{
  "targets": ["balls", "style"],
  "grad_clip": 1.0,
  "steps": 11300
}
Rows from block 3 of a small image classifier, named by matrix and row number. Rows with one number belong to one neuron. Each number is 500 + 50 x the weight over its row's rms, rounded and kept within 0 to 999. All counts start at 0. Numbers have three digits each.
After each neuron's rows are labels from the 100 images, of 14848, where the neuron reaches its highest value: "strongest on" is what is common among them. Only what is clearly more common there than usual is listed. The data: made-up ball-and-stick molecule models.
# fc1: MLP up (model.blocks.3.mlp.fc1.weight, 384x96), inputs 0-95
# fc2: MLP down (model.blocks.3.mlp.fc2.weight, 96x384, transposed), outputs 0-95

fc1.354:433514495491498617473566453469406491417527490461582511483420506544466535524473476557581461439458557482474549541404450495551514531528619530575461487549523463536553396460461473491479542473537469427559514469466497507482497522492470415534644484547448524401509462403585527500506514472493456445
fc2.354:519497563451546477496491515397454547618459645505524552498457579478517532432443511496487473455537495404430548475451545532530565461538523448452578590458487565536523581491487560522563510482564454477422444475485469464472472467440455597525535537549463499522540441542509547428550503521447408419
strongest on: space-filling

fc1.302:489476429536572471460514564546492532520386423513526534555545480584417518499560506533485473574436405444493496426524564459461495504553485479459439520525452437521567542540476431488505497452425491444449465547605504496576597499527545550534559459511472594371503470469477497581476503406476555450
fc2.302:504563568498529538444452404536565518420517564471527544505473574411448558555494440515510507451441453513502517456459522587551449501476519542495491536471468464467509539525587480513522497394438476550361514562541556495620545468449464462526584503530463613440606457507460531449459532431515490473
strongest on: balls: four

fc1.339:435466532530501464490475602500479424581405469484579574481521405588462521561493477482542456478514465487503557568467471471475464516517477394441525455448524493634452443539453463444431586505465441524442577513540450488444484499528487493418501501460565492602503605561515455466475440540525476579
fc2.339:591476548537496474577444550503506503491513566449467528480541575488472504416481528536524548446604469502517394507517464439428512604526617502553436450503536494472577537574575440541474457500557492502418515445471518415434421549463473481544487515492453511416575364470557542504463497536519444524
strongest on: balls: twelve

fc1.226:520504485497485412525465421543511542486590467521454523529420480482435464541407490475524513516479551506510533432518528527506519484467553520377542434584525437414466513468531546380472536463463460547465595513437470495531476683537532525490478531529575483505542464443419590499442448567538501550
fc2.226:498464530543523454590473420551484521489508541497503403588481509553490518437471528515557466496548412464503559472509470591514477611460505582448498418595484499525487563549644434473441449473453414575478512471469518456547414540523498477474449521621467505529507507471497512613515519518445559444
strongest on: balls: four; balls: three

fc1.4:444447635402361487466432424558490559516560555459582536514609463467472492518500491549557504499471519475444512451460499502464485500455500497473495439516581506473529510507565553452493471557473526485483517475484436491615519534528526415474555590508560463512558545455473569470574431571549580576
fc2.4:564475505518526522456538506450580607485493485508502415486453545516472446445524534555513473409528457456386555474458541544523588662514503512488520537579539448476345451531531500442473511443425522558447544453510521447486404538571513532545441549481528554552479496511514520518607521509480521480
strongest on: balls: four

fc1.331:576531517528480553523549514549571432506490539402486501583497454550544500536498596427399566581485487499596556469450444444497486573465505481543477525560490573546557624485479503489562592489542527530508439477539499442561602526476472508473533477504482544489523497549655477421563473483485492443
fc2.331:436510512533455356502497459506547414474518394441480569584548420445521498550424530427521477506526460519543438527444461439574524439505583456554452517561419461484450565481449488468419544542520493450487505450429481488404474492489443562534490488430542513493479446608539445570499437528477462453
strongest on: balls: six

fc1.254:515578509439478499493519487573519543536447557439503456569517467555559506470495589459473515474573605451463569461529555536495511585485440524439493525551503582496471506520526588491454468545407475509476546478457403383440513499476564365500550504400562555495573574460482483505427518432461473457
fc2.254:534513469508536453610462474570544607502541556475488480537509529531536490492470459521440499477534505577507598606488584486537453524403488492496427458575450545464483501474475648492452418561456535512505516588503463514421410490548523475540599434420514549457504510414444471547533503502563442490
strongest on: space-filling; balls: four; balls: three

fc1.242:550402516430454481469520507423552476505614564497458447562469571526564464508562514539560424545425556452510489460476538522570541522421496439441494469505488469503542559517471496545443445519460472581537538508526536446528541606397438529517573490483524556525408600498570452493525461489598457582
fc2.242:584420577519509563511430553480623494434484509518545458592542596534562486538463528486549501479430509490587460500559476436502508520541484488572462540566473547500540553471571512457473531559565552605477565479475542428481500565470531494638514441485481491461533505442524405464436458424519550450
strongest on: space-filling

fc1.374:497516506466640509400418453497528561546531539501519518506575544488541522387599451522536548487641491454464515473501433502538449529467497451549484516542503547517471506467564504419455578555461497527452545559522453467508435652468584422528489549468516491531472589504482514493533423463545517541
fc2.374:442444519556505534463511503496469549436445492486501543452486573516438442498495519500627399491460550447419526451477452519505612459449476509514514417426506482533423498509520442519499464514545543544487437402578462443572485548556514479485432469620541454583603466534542552466556566452556552549
strongest on: branched; balls: eight

fc1.247:490471523550416620510523482514470480468496479542547614548550480532529468496542508526498508537493603511485468586470526516443440513527530523488482564436511422469482533376536481488498513484454582550557457584581460440459447514397471500526480409526607498546571479570400439570412499547549503497
fc2.247:462545517422455478463494572440526541562527418479435418513484439510488577511489540470513546546474492566447521575537475485469455498498395420546594419521491530532439497553509545500513471591518511445548523434467462609493494519577526593500510559505383504509468607526585535432599486468552523461
strongest on: balls: twelve

fc1.170:541553428481596509576480523496467470575473549542476515514517531473567449578581457439579507531532527492514491538456493487493513510503564587606444505489534433471440657506458515429508487437466486505415488497511511485482452434485527440520617472535439440523493465501475495382521502476632416461
fc2.170:482449491519526568503618563577534383578566479466499466464509537543528482446511465508463408580533543505483483578525492471488506481510407401421448523460542486422429503527500512503472465571578439535588435549507533486479452513545485368461465513472511525478381490489502400535449576505494454516
strongest on: balls and sticks

fc1.129:466513501553485476510509483494496509409450440523427416460415556526470533418428611393421567482446482462527576506558422477389412516507488456495531427552484512538465459511484457530474496597581528538540573502460461486409411482539456545395569521523495504495469428512485515510463446452450499468
fc2.129:536521486519478490560463548484496444545543509531524536555517582470467487555444499504457530542506591488555367606446436469537493414436444441491531483551454505440628561531449587567519357480573534523487522601445514488449532488469484496430512468435568500473434510493464557506446551480560471522
strongest on: small balls on sticks

fc1.231:431502496468561522492566518541514396586382564455532485508551527535579450486525428500457540497487516513551493490560596434531516481416470490501358508500432545467384540519477459535557532490499547578504430453576542544498545508432500546383473477481459470446539522510611462486428481519509534540
fc2.231:479521461495448423439541427535522505420430491482526556487466553548518484437503444433513543538507545431361442475539419599505458554469475439483489415520531428492516472411502522448475522471507524508471540588512537505517501567470501484524500592470653556481430566505408517580534479574431470482
strongest on: branched; balls and sticks

fc1.211:503463453525519534395505462464489421515488428491471512540487490600532519501518465490478494553526504595431648497541557437451455509542450542508361527553331548482563482507486496507382527536484509458480510558444429453595582515497485546501506524507528517483475450512574483473450557541483444463
fc2.211:476483493592440416402556475517535488501558564474451572509402551534497508442522432537494401472464547587442560518474502487585531565390467463448563436499491507509547506427552561536492505501463476457554409509502461524476431538615510481546568495494503492533469420493435394528510501428463522580
strongest on: balls: four; balls: three

fc1.355:586566453514466464504421526496550477540489604497488500446489545604509459541480404436564477485455434470484494467487484484397482480454580494533447499529440506544547386583467463516515523481496495518589488512583392446511510527551456645561526536499471507555452490483508405549433521560506531587
fc2.355:456570498518505534438458475530481515435532549414489484410465518501498509519506466580515586446552501488457526530446589491554515618518512521546364503387416509505582551524399477507446569454492430531472530494577498590518491540438538463516523469523434538403416573466533532513535564495434489480
strongest on: balls and sticks; balls: twelve

fc1.126:560479505491468541526557523476554525559490449495414505464517560494640553481432592434478554551460517541559462555528469445391483535502498624433521387491470556509566451447544492536499423525536456551534460508522430546504417461504491533570631491539537461511569500444520500552503453573499457512
fc2.126:571492569582544510466377392424515491551529431523525530456554509519537475488479453494371561502453491519511449549496627545556507484549549470452512590371419560449510503411367544542517526506523468497499518523439474494518497455459489447507484471478466489504496438557524500474459403495458468459
strongest on: small balls on sticks; balls: four

fc1.356:488452505463536484480451495499455531473556506560414554391509507432458518509399358602568462467474478497490448397525465537470473506532550495543520494452506468501402451477504450516518522457456501398513510502454561586519456580486564551495477533455483454569529493474499446577415485489654442508
fc2.356:546555516514468505489499500608473437402544483493487596456444574539446505628533453511574417579502474573515448522494531443542416557532548425560521461445470485500526431469484471518489502545498480429438499439529527476570442447572444542501532497457593474554475478548446396508436447552572541448
strongest on: balls and sticks; balls: four; balls: five